config.toml
dataset = "synthesised sound scenes: up to three everyday sounds over a background"
train_examples = 26041
mlp_ratio = 3
fused_qkv = true
inner_norm = false
residual_init = "none"
beta2 = 0.999
one_sided = false
Rows from block 3 of a small audio frame classifier, named by matrix and row number. Rows with one number belong to one neuron. Each number is 500 + 50 x the weight over its row's rms, rounded and kept within 0 to 999. All counts start at 0. Numbers have three digits each. After the name is the row's rms in percent of the matrix's.
After each neuron's rows are labels from the 100 clips, of 14976, where the neuron reaches its largest size: "top examples" is what is common among them. Only what is clearly more common there than usual is listed. The data: synthesised sound scenes: up to three everyday sounds over a background.
# gate: MLP gate (model.blocks.3.mlp.gate.weight, 576x192), inputs 0-191
# fc1: MLP up (model.blocks.3.mlp.fc1.weight, 576x192), inputs 0-191
# fc2: MLP down (model.blocks.3.mlp.fc2.weight, 192x576, transposed), outputs 0-191

gate.250 093:493481431480402462529553567511528453562511476429441541473498519441526547436494487502561526573479534485437565499518525527483521510431597536478528537516503556538536488554598470442476474481507473401482505610471421490516533504431433468585548485421473521535399488548409472556588568471563520630451593513578487489545539463544492570472534502488607565452610514450438477505495523473526543515530501454602429561568536540496445557542481458545531420418487441436484526510510534499533436527427434434495431485429491562453472551487544445465508577526516518429508515533644483519436480577434425459
fc1.250 108:529616535495505536454571483496418542463521534523510477484449488567472526527539488545505468541413566416456540443409474450564479517540532502532457398545553494496559482481457450532537543483489454509533580424485527504551583517445545560479433600521445521516509548528495500458495543470436513571491559423451540471520414377491395547486539502468405455506500436440550585502456479432512485527512445495518441454520396495510651480550440576571435561488482451516472503491387526442424452555563498493474542516498495555479550538537446536523413440433450540558523439578574448366535453460566475491
fc2.250 102:480502510529423417472584558462492641440410518522513414512504526429458437535499434500452579595558480457577520538473528509513560520555487519495523560506545551474525469454441433585420496503565580470461565496479475527493449511471445526396388523538506510533468507543451417534419476468416492536509456421429540463506440457527486530408487540496430465481444494508448510588402498485564403439532455557513424530551484557509590510609578577600487354470490469491484529511482421435477458495553515479498495493487525534468555561493533512435463500491486536473492512568436498468567556490630519480
top examples: crying baby; first sound: crying baby

gate.283 101:522485422563513572424477448458479552578482546562451388474498515440526452415538527516539399571470574600513526518431457442585502488542459544469439460537458381506449546425537515400510463603462456494521478472466431520577447438556453496512409506496493600521527588448492549517498424558507516480533488499540441435488470577584490540567482494457542479472583490452475469580636376572423502431505491462553514458556472491524510471423521520527425470477458534471509454469551570466502536534480519393460426505496476553441466582544460478527532434578475459496507457529480525530551551486558427518
fc1.283 103:516554458549382540503533449498507600561609464557525464336549473516480517445476449521484515553446501457513534377495529514518491460600519562505435424457410453450459493526519424486568421539500551536559496538522438604517451504529526518582513494537468577417516468519448489468545454584516448519433542465539411494488495505572508569519461572426631441496538469486550432587500385531547499461535510474509507459516482607528520493429518542601454444473504486520509503527440566437507546501522524470513434498544470561422527577515476561438477511513521423464559530510414560588468536441447502516
fc2.283 102:510574518475451527562495439581493536472537582473486479543500423524510617432462514468404521488485507462478500556458501460541457476556551516526489522577449504588594529535521464516458547560487517514478563537527503548451524475500431549508457398522487336437484529457455497387572485521467479478452540513520505502492554446461455520452565433474547436398511502394556530454486446613593512539468472483471501555406504498542524525401567581584461471412451494574540425413477519522584463476460551444506460531483526490440537458409471519537543555482512472647505447499432477437530462460412557475
top examples: engine; number of sounds: 1

gate.326 098:523567511474506509574482450540514501484512505414481503456537508508512487543438508561484478542527486536414553472484463527519544491529494470455441597447507492568532485461479475499488577458527480442526504437557490551512517533542563484531523495535455429545537439460489562432498429437513424475428600457406444574549565508537488475404640457604442552517527549461528466503509565536512540492541482490523444466547448492466518501373475518572440438550474495623546616626488575532508551430457394572520472396533470494483556484452565515452610508532488473609377546487506484481478417491429583493
fc1.326 095:563591464451429505539409517534498483498554520430512432488478432447511470431450502476526415460511567503487388435490475479542503485511578481511530477566495486544424523487468485518397553450515511510509475431466522493636583600484584444472583484497423553459518567444500571391458477500534435501464545540537541567614540488500427417456474504591469541471507556406479475506417525508443502513533538490508524402460541506507555540518453555553427447538555555608472516542448532530513483498401346558440565470501523509556505568494508586502518502447497483599507522444530523446448448458487485414
fc2.326 095:492516513568567505520378528489537560429505444461490440443511519426537558523601411496505527550581560516497432492448471466446448544518478485501506517493536558475473549487513566502555602537479509574448465414539480631534466518460392421459509544523469452537427553480596551525462596540532482572544542517471536511570555469449507566453504407435521505486572511479524498582563497531620525422452469475442553493548486455548494483481552587472500510520513506506424441497486483506484428478478621513512507470531438523603537446591471442505533437567392362520557526439433464487547496447457461544
top examples: doorbell

gate.212 096:496489438446505531421534505568481436513461384455367502465490527529563529490537540540552552461507584477435485421447471488522441515511478481395482414512532457482536565549469511471522494480674550534452518537530446492503450541517625542459561378587450481471543456501472410516477479429561548462535520509502569453421471488476506591486459491489474554405443521486514564532446467431405648522446494545522449502506506468506484467492498537547515584558508443460523556480540409456453425421531568523479606497539474449508448587551527448469551504501455515567529511518470556603499445478498545525
fc1.212 107:512472490433531505412537475468508546466485471505548415495530430498474471502460567422456500549446504446416532548391561573471473619440565532531574428493459549519578525471556452502514448525545553504465514509486520378488475413518527534477464461461450467540512542550541464542398485576564503457540459477475492521496531527485524544540501488377547479492515562501605387544539436501490474493505461561589456463533488467598414545431506531490527595460549457486439543493506539494515516461362502545468474664454516510598484593473548508503489459542515568465566484446425593457427478586516508453
fc2.212 087:582528445491499458427472550457435517504452548516555504465468481548541569436565482519485405388470491454454480433482535559514495476557574519458499475560516406453497519445514561521510406510489473519466491465453488472418528538528594493445592524494558494541516474416493545561513484439479528500555559419533458502570429484399547580561504488481449482494494475515529575503561508539492492618483555434422451357474585503544557498552529561456513642560442474553523520530450538502440483615433535467540571487504460471445460503565497564539462517527497496524396463466456546367443418432514423482
top examples: siren; crying baby

gate.113 097:543503513471528524452537497567487541539546546555573495459491560487451513479487478575540542485533482542477507579434492509420490396458514470491558547524549493435464591528608485512556503425540519551445545507449538521536502529455484496560405543411547483610520547460469524443467493443466520496553403564607515432537501519486475582641571506551528466449484515593404544409505526476519514516519510463356499434435485528532602463594529537467420547420565616478549476439495475493579420523468486488479602524545539431428594500497470483452469486536507484482492450458516451500534447544493403434
fc1.113 087:457518373401574553513455476466424529482596419496509561469559515453528544435487470526516404543515417478514483595528572497438492499464462562498479434541590452532439536484432489473454422537518438438500423476555511500567524462531528568527581488514474493476419494485595547468516488495514497431458505523392571483454401493480514496529510474547545527575518465446508400489543431562510423400548515481530520533540450545548505385444486386519497467495509450512584510558501417494543464437485525507437537526594454443595531394456600509490540557528616536515485544478536555464513471566526466555
fc2.113 099:515498540452504492460562438431548542493382483570476514519514518465508450473614488586465552577494552491487458431361448423482432440403499552510500450498449453535492475479516604474456477507462561426501572496427521398490499499503653513568363606529495520500484480423537412484525550494540511489441495457524439540474527569456419536568420485482425520499444463582489518506454533441470531513559502512379431468529471589612502479468504468449454529477404522548476517561467487368547489563481505472520493574484598529494558460450480510515535517526570467456482496508538543520506445533525475501
top examples: thunder; bird chirping; first sound: thunder

gate.494 100:497388515507473489519573481489424494520481540472455526484516468488512558504448462418588493469499465487467496466470520505588500393459539473463533460521570477630425548515583489505503502475544482519486504554494544478523547526575540554442530482433530584470463560526530520590469476509458441483500536532521540494551479413454627445630438511505500504563542460469531523445558472506514445403547503530433562566420470485513488478536557457518438417507458481533651533569472482601387483485496347419540472543538503586506551628531506488509518521517458515535500533504488600495478463621499399473
fc1.494 108:423466486442470543534460425497513497458562514487542509475450528509534560499596522484443400443524492490563603518428428432600490562591413495454579493499498513557550475482463542467456497476485529531466563567506549510418476549593550490555541490485544560555531479579453455505385544537472402549467566514502482597513523579520420479491525547511427519520518489508540454563581550538522443480546522513586503567493594468596579468556568569477455479454504552533478525526457542564452510576403472577558553593531510558595597559527546458515484438430605520469476528537521522566445570510520524527
fc2.494 110:576531561534616464499516593489499451537436465500529476453516482535480495468411519544540418472525558446493571419509539525530435422530556587466533519488387505498462464472488525401529487460455600496485558558438541528508442468561471398500552527444516472486517526525440547466458553515515577493498532538537478474504499623506502430450553422524487521529484492501490534523568485531602493449509382530620534489528549547488591520542576491471385480515469622533518483530486542535494569572455516477521537544409538542404467469443516619528591479546562472455535578511549568549567494445406563494
top examples: knocking; creak

gate.468 095:556583475420511411473376440514496467499493465440495486488452455568522466478418591421583533557505516473503444533642567436424443551463531539477545406479470507560379526547508427534483371540474536483509472416461482518474499519429369456537519494528592485470536481485463514528443506383572564517496513484552502512567499505554449481529513536542485603457454413477461519484448467494515433493563565494529509540414468515552554556488460484550520559503589486516520531443464547480533500600416503519493400520613477488504500431454540539577524500479484587487530417544564532470502482478512424476
fc1.468 099:582530506467529435474491534507547517511510537583438449486542475552580442452520563426566518540481610524489473525540414491524497562442478492501549476529490515618482510568510377475595468516547497464525399464505579498589587433465521435466532517567575487519462465505488495534492499510573515429415463559513517461636516567560553473506479536450463496456425528410450459482503554424483507432524488479474579478534462509421584534543509446435535486534625582456535524598444459529572488533447522433481422566504424508536472515512489438527515439531448520451543519578504410484537597425543536591
fc2.468 094:497483571495623385508596491471614573469582617541526512526540519462538390475567435461531495425441493579517622432515561479488432375469541548523539504574489465545465504500486595578461507476530542508489462463468482526491515558430515451426453517440463469461481525526557525477502492490538489501473544493448521499569594532450457523529565491601459437516447415549458568439486533484493483507472435425539437430503504534507437533521419503473506494521403450525499452524414454510496578329483523463571489558463497419486465549490506450484554480486466469488453503563555444568490540567575493524
top examples: crying baby; first sound: crying baby; reverberation; text has "reverberant"

gate.489 098:554578494490531465603614433548571485459447487507493439488572463519418518411451496493535502528401662515517517504429441487470433556554566484532531486622490484598436490553512496414408486550533483547487547550566490574416514512598363460482490391461411530570541487499508455471543513511514458578452491603504549420460540543484492554496439545518449543523563592415526555503575528453549448493493557490503449511527539499475474478443530575541509462465511485493470483486413541603538442478442487482548505456544440514532520528445519547565459407495513457523528445528505469445495482498553572493
fc1.489 103:585475453491492530407432494501526464481549518538455520548443473410578606506481510558476483576488483459593414432476525479448489492490507478563469448435562456493578474528576556543567470502484462487513595518445529394492512486505598449450477498444552502420478428463491420422467495493438505522480522583515510463547487557531566461534515420482520450475530428444424554448484430548575549540493488542541569563558510488438508454506586471388502529490611463543572565536487517447566565502485459391520390436411583420499398471503440504538551512557462533536428479447539556462556545486523436471
fc2.489 102:460522473505509523441512387521499535456479558481407479443513472492455524354503541494520443611427463469596425456533536478461539507561575497589482443475456542496464447491528460530417514517420492432566550375521436458436487459496547537561510471543608491474548408493476457541488482440504429581550573543525530515478507492566473547562541507465545471488448430481450558523454462588520455469505558487432431495515524468512453528545510620546620556410494526560525533610439547467508437443470553456503554464554523437536488562521573539473503576513481533481468525596464503566473450517601503581
top examples: thunder; applause; chatter

gate.63 112:458527556496429552502468476463493514443586514511547487560530505474610468490492565410439443452476446544443585452498460484511430517400479486480474481454504531503595533550458540539506525540433525461444525516412509465501544589501531501510467569590497484496576557585488556586463494517386566487505465578533522511467514489476447593417432418541580595491437476420490570484466510450491393493470476411525503467491544598402489530483484548431507554519534564426458588466513481460495505584520523459564537539425570440533592513486542487640482502442439522557479440533435541543526491420411506519
fc1.63 106:436577499498490452476487551587531510600461539477496501513512450518544523520428358457450548496575504569488431541479455528494528488446430468436559465451432426547577472574539486376494490454518533568460519540486507484522492586491450593521471426488549525526569444562474615459444554460506538461473576501540495530551448451423535593540475535526539488560477571424489514615474394528367442473506452503514435500458506534576469523523416538548557464574467496441445546483541483486409493610471548496483529507372505518518434516561508521493530561548522413574475463577476470549479516478498431531
fc2.63 106:497512452515520417543463566500595551462447554469505493500529493497421444500467434516580396478557469536552508559541436511403532476459437505536438527392457394480549426549472490537525488513545423487538530463492453537462459537543495521474526600501563517565473418432520552588528506508458484405477565585361521497384533488555427541541546537509495516522567480552524494489512489518413491523478527491548551526490474446493466491555540480477448514514494609512336489473594482533400419527499452514612547395537432549467442528512493448544557572511552512467520451445433530580501498482576496455
top examples: background: none; number of sounds: 3

gate.1 095:564476476533406482547470585541594482506515448562469476604470506450484558476559496414413542488544501472492419390525459569530496488530466448464521493515547471503480460570445490541438473517456489470407657504514552493572553535510508524556531561529511518539531463414537465510436506449522482462411512535534494494552573506464512486534502528491588558500512467492405418489511522460506508531544446471439558391517535550511492588505421459615473493634476501454484400463587480456526452522436527444561534520511492579534575494480560580503467481606494641446514576461479597540457453472555512543
fc1.1 097:454508490516615506519531482418501569496463545491432523445413418566489518476470456481444488527477571460517475468625534551539443554492528525522560586454421432503511516491507441562546582548489520491427461508593564483398497461491516458462486555456491518466430533391527494513508451552467465498451513524461498440513440547570573452566486450468520555533576472424475620467568587564490545487495562476406476468479506405581615453475499445536430560527527463432550545465569519497552574512544555530496506425500430505528452528462547515509437457487499454446409446396469540595443565512549596463
fc2.1 090:496480550522534501532509546520527521530580530484478479499588595504555436396442487474453581503427515512526543529506437660473448487442551575469555544417468551561556533487413590499535494553501566486467563489502546507561507560472565450425535475521492502419484558479506556444528494537514526544484528492519521447487435580408531448592509473481435502559478500494485455494594516568408436529567533400555483403445604456513476466440399568458498539533457422431440500614469527574446453470598537451418486572517613560477522458503503458521512480500409500508493446479463558528518516478575492469
top examples: crying baby

gate.171 093:501513560423507561552478448473512519442515605523482406459536514501565537521594427496554528429569526543434589448637507503571449572425480537447453551532486489464494542489547466502491456482512518518470480505546549542591467597459437530447474371453498501486485390518468489422559531455628480446472509483519473509431529466509467434492540467563493547551503483520479507460516532511506529558440533506447578476508427573497489546550526549465471527496478575454641565526489450516518481490525598475481432416501498436514425415538465459535494484555508403470485644543573474581457425588526491562
fc1.171 091:483522515449455388488498497423566477478511542532479524506458470443457509525458507441550452537411476497462493520501516550500453499521485397486564644481561427420563544470562529468467491466470492519533519451471587529550516622493521546550413469584499601525511581526485545566606418506550527393572579478516579442480510523508515380557473501531465427509537503443448495483449544421536508535438545566495511485483544607429507516563481415509593514493477477443489543568462485496418544555448518435610440462570512527576513468436530468426486465470501604566450404470502518422493551522496532510
fc2.171 096:457453540445567461545505509522469599438473489449486441441506550517496539491510504561495549533623442601464537425514495468531460523469569494450549512508545425483530535495553417505453461514491517532498495536448407403448506526474545529479438613480474372580521475541552544500565536455528572485533598552568514543517529488533475506396529411529512500488623542588493481472593384548460484556522506444553382592472472414498418577471554512437463487435437512496514586519504475491539489469459531443472487438429541538503531453500425451441468437448459561455455584488522488544577489469438427454
top examples: background: none; laser zap; footsteps

gate.360 090:611498518561531388479463499481491453526512440452573550499456589558490519524459485488553521553508469445512608505413590461500523556469509548461512413420454500519514532462490464524481500521544620425585553417480513560490496430582488535462533663496458504461536427466529528482460557511556473543537493428491441399421445544563503516525541435547506452525473570526610552583484470479452539492542461488518493584407554541582518422561503476456552510446502462568434487540476455467569388491474484576512521489549495582463514463436500491529467495499501497457479466614562535572529517503567402433
fc1.360 087:471535491551574456468509468486560481455480419477505543532477434554447576513507519506527549475510595516499576441468629443541393571519478484410535488526479582538559536493462395545541447496499480437587545433534426591602493619505474504424567532530501485475417433470476479562504427540447497508489450489563438442437416519551411486489552493523499497532477521520510514519442523431447562590555506415531416619412469510503491406541460586487486490481434561463453551550490482509498409497491510470435517549551436583566504428526593471466492487497436483508462518576568536531504505600469544501
fc2.360 100:575498465529508546493469494491519533494541498480460594485502458497554497561551593620463452586546578445501473544464439494337517399494475453555461426567479406493524480544553541426552482474541555469504534486541568508441456534435470484478471520589550473528486461462406535493531481533633553501531520445578492461494600453435497547642498523440403516515524523479566487520521590592613480532395626567499567466505488502489480514510500490526478495493518439484491555442557499472481442415541544554436521480506560513549514533433550569463541539406511487439536445540493543501504465525543564559
top examples: background: none; spray hiss; whistle

gate.438 106:587516494479532514548627495477551397474467460543514466435550567582495486555466540511512511592433567488552518487459478529610448509488452510539358399491457518517518453489517512499461484511546463555579435445549604429485471432516560534510487518513567554423556586448469449487420401427447436494420508523510476557482544477488512496448499557442484502522485450480556534565486387469464487532518516514549490435476562499446419478431470453509578513608412518508549563464534485593509587497559447501504531504523386454459546524503609515551496488525514477465640576534515509476471516572500509425
fc1.438 113:460456505619546566503543480445425497539460454488491458470535540485496530523488476503494457470566562517515468553541439497506459551488506509507561510542396568552493493501487479534489472438592534516541541566471442504443507460574420520573564522529435493482518579511524520466532427558478438460549494528485498536418370501454527559426459483447498445503458445541496508636579461532569494391545478576565437527541355456573421553527486485438571555476555461488521555505546484482519561590510429528378501508492451554472435434566583506488593532491522428413510473490441541554564563494554562394
fc2.438 103:483440431489463445564515507529486516463459513573485477478487444473506410441439538562567445443472559519547572469582484522502540469455503534533546478525516520464484507502480526514478528598544553427443567521451448522437529576520541473477584605496467514500472394512480569398567441529484524552521615508435514449508406445442510489479407475555529511499485545594417447570436451473522460576475527484439537504499451510502491618571459503472488528525528568562459531393403490524428594634455536493565495559533507457484449462478558516439502476494568509511523422508481508452315442494524507572
top examples: siren

gate.557 107:478503548504439459590591401392378451484532477556429514480460607385548451532461456544416456491439563532471548486419554497408514478525488534555557501447531540512435526462532465528565508460503587427504545602472473434425517557590435563477518593541544573468457521561508425461542520431558560530469527503536465401521518429485492455542506437546532420526535444539427497525435485472483513510556539473510532497520549510577544530491491435385497472544557408495579622477446522472504508483510444482591566433560517532473525477457560492515502517518508588409501545522513572489526498513533546468
fc1.557 106:452551521416516506518432504467403453457540439622420531507447583520551414536521467514486536435409416500452453474585577500463483463465487474581448550519526523485519547436463485491463557549467514488458461551441443513451601556478428503510455507576502479502465561444569434522469512481542601491495469609527525505596448559414505437529564426509540489493527533489532525525418557540485507528553548474366450504592474513473445459569600479419527457553535460431462500466462437445496585543554551417514545460497559395525457480367528540488482532480453483462468505497485539456584497457498497402
fc2.557 110:451448480440360564572469504530574510442502476468545440526462473523567452555527560567538468473426546498371507481552505487486578619518447453547464508520532602538545510527548511395427526442449552522539474531508509397471555526526469518457572471482526493506572496491469478561405491404478547543502502502563557528462595480487427556468442471482494439451506539419496429515454527552419477461463512570445558485468482453507473393472507564526599463495583523474479504470439525506549517429504559459516456431546488430488544504408411363515532517547352506538509451470495423466491524484546443505
top examples: knocking; first sound: knocking

gate.279 096:483544426459588468452491509547442480527551572504488485553565463440553458507421485494460502566509570410526471501437522501575521438519446559504507548478495518489596414554475471568525534446499437543503415415386508617457494527469451600501480499553458540561539632523452475531446557431463481469458575423586477458524527519455474557378403445547514432467522482461598545537571521542524420515486486623543532548538470455492478565455566461466458526487473503421627449512524508509493499476505514547447527507589450571455516488506504430454491478515551455486570492562497442509422537559484566418
fc1.279 098:464442379471475562501521503506488546508567512565468503513464509507472426493550533524394504525579453451580496449511454423604505431545498467480501384434501561460503448440543513534483578497560436546480527432468535573450477532493470523555537436553519506513529600560413533461466521470491547572551514476515549468426545590493585507465514544532488459502436373507634517530611494456557568386588479516507466524536480467495505475505574447501472536503472525476472484473489509447513524426426486636497644555500553565486497514555537455521466494527564583474555407441468483530471489591442565513
fc2.279 094:470459520496519508506478421567465451544565482403443513412477462438541506448510437455553438475572479567533515610488616536431429566524539520464501482537505583468445551478523446492448488541536508475499467382525498473530507510524553456461519482455412495508526450428522527495442392497573516493504531475536467536463514423510502454634503537517513547453570517488439558541467503511378502542491537477513463500514534398482384494497482555531543515496503503531451465536593484594627466562582470439549521490460464418589617502423442604497492530398499524503578560457462538436610495466528548480
top examples: background: none

gate.208 091:494562607448458526517454413500439514562560460418471543518449502628632565526517513493425439497517493510487441453493476541498550543504409490536542561467489592477438481507493500505476475467511432554581513481499414495526433550473442501477539536439444517531550656473475510452401479507621506520425412414492454470472525455566466539484445454549503536487474543526531525432575477530383475461597458535441499528511504447513605518511468538498509587601535532458450491414463492466541512515480529535430457435536489590475529526548520486474567505483508527548520459612492425585469621547478529464
fc1.208 100:490534580525578455569521538422484494489561437541574443367537463548444519462463491542505577467525507543505608441552481553583576472473514463531487501402492612514542509501524568395512482506401517602533470529529409491547491523452507553512613429514482449466457414536483474480489598519485479434502561443625431449468529453499492558503464558552595520511561442525566488599458504457475492489454516398437513490450526492517553420474528489566437471506524562441523509485499469514435471480416447511547532514473477576432581512571441581526424482481490522455537528447376494512526574461540515497
fc2.208 097:520540485510327507416532493645485534506390581452518446553446428478414491487520540510555448489442521496495528458582635422398420456541555566520432490470456452484527509575474440548452562486453522472491521525496482484580501458583406539515495452454543441578557567500498506464517492462465529506517542612477560497490512513475501498413487454560580492492440502514462465422434503520535556493563490521590482510450522559486563600551538540495501493520398479545552465500457499419566585528399493414493530501572471485502493429514582455400493467453432456453522498527490531535537463482497571508
top examples: crying baby; wind

gate.192 109:476508563484581497478519509462475521556546457511472412504526509495541458500480480459427557485557518503454499410450502502518501467588449524439472442527473555411454486387507520443516472453514507442484456513519541561495477403510515389412530541539524531521454491570487492479534594478510515565464483482531451515480561520531474630596561471512514463481416489581598504567593422489546498461502536402465527470476534386536571530554452474589524448438636453589509537439525490410521508537404523477444542404501512573591447521589517516556594476493501435486493571595518452532485503581491570440
fc1.192 108:550417525583444436463546484463453461525469558458454499609484444426489521486510443502554486563512431544465546484508552570489508523498472539392564455518466424476483537580592458571418463473489470558513539517528438525526498462582484448501454532512479458439457532526544548500641502467539466455472375536486499425513560609538547473456556519554607427536522470476414497553489570533519558554448543431518550440499563546478522508405554461527621524483561532593530511498459533577434523548508504430536519483469542542435535509509443470539443575511482453512398470485437487588485453404438561418
fc2.192 109:552551558593497492572466525490554393502508404484509479486481461555408552523446623501660591528481543519482518468403477483505423441472456459455625491497483468565508459410595514501526510492455505484555425509548494548479523585410513512533466523517546498571411464509491508466504448493557542491572540534473520534503548497487493591470463568533470540483482575476581607435610464535517495539540563499481427584480411453506488492503541629542447523545525545593440576447486541484474501479506499578442500519507482513450607595475473452513438416513537531575467454465465497496470510426480458505
top examples: background: none; doorbell

gate.517 099:460467513520480471497498501572406501592476556526474487427500610428605469511432475520566425527463483569492574542408528403494521531464540601425440548421593418453550502433537505481468490506485464472492417445477459454492614457544416507522438525462536477471463515507502478554539520498430460506542571475569508497523445535404536430455507512585521515516535525502473430508467616521406561445517494458600458460524506541527583486545454428537446524432469423533606473477565489468486452495522608518470461469552553502491455506448473492379401501452550554528545472504469517529482506569520412597
fc1.517 105:435467505590486459495472469535503500432505387597585545500524469486446495534533576486440557453466470431518499480617539524509472502577509482561519483555475529482447488491522448491600594450485488516543546525521506528453466499408569470517468485428549540493522516489456535421441485538446517525453408442387530432536514569543512521565452589505528492517500502501491565532525503509607552496415486624439457508543535483423476442489627561477528577577493595501414508510508381486505459522510382508453518489450620429431581487498574530506552437569421494493544535473522554468558421492445543478
fc2.517 099:513441480468476563480402477515568485523504603498439498530467495521575521573505555441504495508512484570460502540534537564460448607550551401495505483582539492500498414611442591436449500508441469483564491440550525565488493432427549503574399557560515386539533434478444539511527469445582540486526447514490542463583555553495501465534462482495559472557496421489604536490503494448423643545456382574521479505488459547540448559394571516431531492551486473520523423453490525510515483531517553464484499415497431464525548440436472530383430520522486455566458552535461550439522418445506530503
top examples: doorbell

gate.209 107:519580370556545503467534505452485501485512528423475587436477557562518546474556505516449507476542587482434465473524488474575506457414510574494528486553548506527461534416504475569509509493457496424554540503556491547420470531505473483445498465502556489456591574479483522539554496455477543466560482560474571506514400492556500502503468524523418590494473407438490672506549511404472533602514547423473438525541420477499529505518426569493368559597445527474491487469388441500448416574475521520507528471515510580487460408418505453451480537509468481612569458432552534489550457423490520437
fc1.209 109:611577393543550581513477455541496516454532590506519536531531527485429492475561536452414577399426464496502520427484435588568527482426531480490582487531560530477512551441467470472490583505448540435568594568476462458537445560455497455517489412488545483406570481429478487499498485466466570417536477515507588524571396473483475561540467464462511553578515435517541470611539513441530476494535490462510503462506483503518505512572480526440471500543497531536495532558500399483403413470562456549470632538469587513588482476441442543511470588537364583517526515468505553536541523476522474436
fc2.209 105:454391438405566464456532471446452508664524536461560524499479455475537600508556529533474421545543545468523533476558554461574532486555532459451464582498464419530505549527507441455518467579574517566481437537535541586484582472483489534464518512473475476544476591564527539526501591537623561560500546472543391562526525459501485511536548515517418419555485539541475549492542522469500543522467490465423505462526612471506535499531511447436401535505536444517501438500519528527547450520467520556564443451540460492413406506560604465528495515441551400580368497518498534547566456515468431473
top examples: background: none; doorbell

gate.251 089:559508423482397514458470490471571611513515552586538463530527557583511451584547616478464552526469479494498460502521458526511472531485457531476567468661490527552438523507479524587543472545449510480497547549489547461506403496538603506559432557465462494502434455482562427542553479474477581601574502537497468515518601531509501462484649425479465514449535461457412480552438508485573575491611570506561448510508579500547530543549515534482552409503586428464504465465515500534511516523438564567493489430412399414479505487447575516490431466433528523450479508478449538489535518504561537531
fc1.251 090:560523591560581458534471470476456507463503484596518579533563519504524497455492492457483449473553517450413415512503537543438436471456604524554480520504562411501582480516519537393515461511438477536517494507539493500567541493461434551435457493456448465512449492467445424493516486516450529439521438544505465496564412445523568644563537462561580545485539545550523488469480507435469554592399463512563445479608465496474410466511563454427472558471436454488612469518608470550520529505605480380487495489482531403459476438452398421520560428610495469485499489496554517490459488472531473539
fc2.251 093:571527605371512567393511521564523509519489528514522427475508427497568494509471496445550478493520485531423529506376495419483519531540616533583566517505467480498452468555468457496522496445482514543560498454501518488568526542581417423469505463582505505459454523494406501530469599463478426416450513504544529553584556414492501537592509448525578557458558463454557520501448450375556529536464435617517562486451513489428592464531494523526446501491482521403485575527464421525573428594448521452527539492553447542475519438442402535483491499485482508540502453509448502482483473542435432389
top examples: crying baby

gate.417 104:477546482467586489475496462509542487523552580427486499517458525489581518491516511466482533433505468548471510496537582475331498514449497469550517466481602421468557447570502449562549439535530494473503570516407565499490510460433493408513515565410412463491385461422659404478512575547530386496433499520486494491477545485530523471538520489515561584506480551469453400449561496474567507508516558512583416527536508510502416425489475488566520551508575477340446510482444451542489555493553555445511491558449487468432500489445561499506524468542458458448439414488442562577498470516439461519
fc1.417 113:562492543492510561537482501488423492517525562394474430481493497505498438441576404449397502418555567574560621464584476489510533449505494480476484557463544532502559496473500605455512487488552460516541489491436438529533470512417468525577615550401446521449501500558561399466504506527581462528494570481562504496510490371455490442461407579565619554481470527557470447490485534487550579535481613470477470491507509505515414437465436521512427518536407506461561489412448549522454449490606542524519605525460461486462500404532452481559532478525441540495457489504415500485545490456487420497
fc2.417 117:522413550508516566547554544568470527422545527534496566556628553525509555542575518539479530570542432472594500529527483502489456482460503649432606517496435575559433578524566558506496422449605487539477479496485414534518404555516465461545485550510471568444483513581465470486447482517423515551519526479485537472367490494529480510506472459477524501472461508494555522600473526591504551516478499529537643494534560544415397358467490444522541512482497487456445545546534472548597475531517520547419467579588490466546455506451452523534451493492575469566499460457540488517461555482517432538
top examples: thunder; first sound: thunder

gate.21 094:481530612527459457580472502614404437498566581357428531513515535525530451424533470554540419472460544530459543522449534641592503503492510597526490611549459498563458510479497500486447571440528529521479430491491548489526540432495502429542532585511508580571470404549475475506500414646521466537458508519527503585598491442612392470486546490528502639493521452497490497515459415493533494521461546500492479508514594485472515420487508519440463498481486500496513517516570502516472503494502458515401479465591427485497558507528448425505506505423497474453566471525457449516435532510413464492
fc1.21 099:550458561396476452527450468474600546499494444550579512512446510494523495532484514448507545614552472505564500430368508545437591488479500544524476450492516446445496487502515493463523517547440369563457494539575515526493472581513570553496491601501414445520520443392553467567463444480414437522495551480419429508471542453452524485597550512526434469578602514538507540409441588424522472526484475598482494471476416590486530514538511496578520474518473526539486380534416563523482462478588544471457512596558468558469511550531509419523525505534572449490457471569496484490508409563513434522
fc2.21 092:515589529451469490547537477545506472540519532537388403512480553571523519515444439466494499497398515512490454472515524463549506589457502480534448587447526476450552502476472437478537586571416543419546450480532603530484486430475536517443484476463463457540500537495482499522570507533441577547525443487442636474379565451551505460414542561545535443500610447493503563512599471510502556495447488526469472503492524555540420448470643485447500480564425517479445497535511409525436512460561496513472477347509544597407610523544414456497513508413502489497456455468481557581516498538475468499
top examples: mains hum; rumble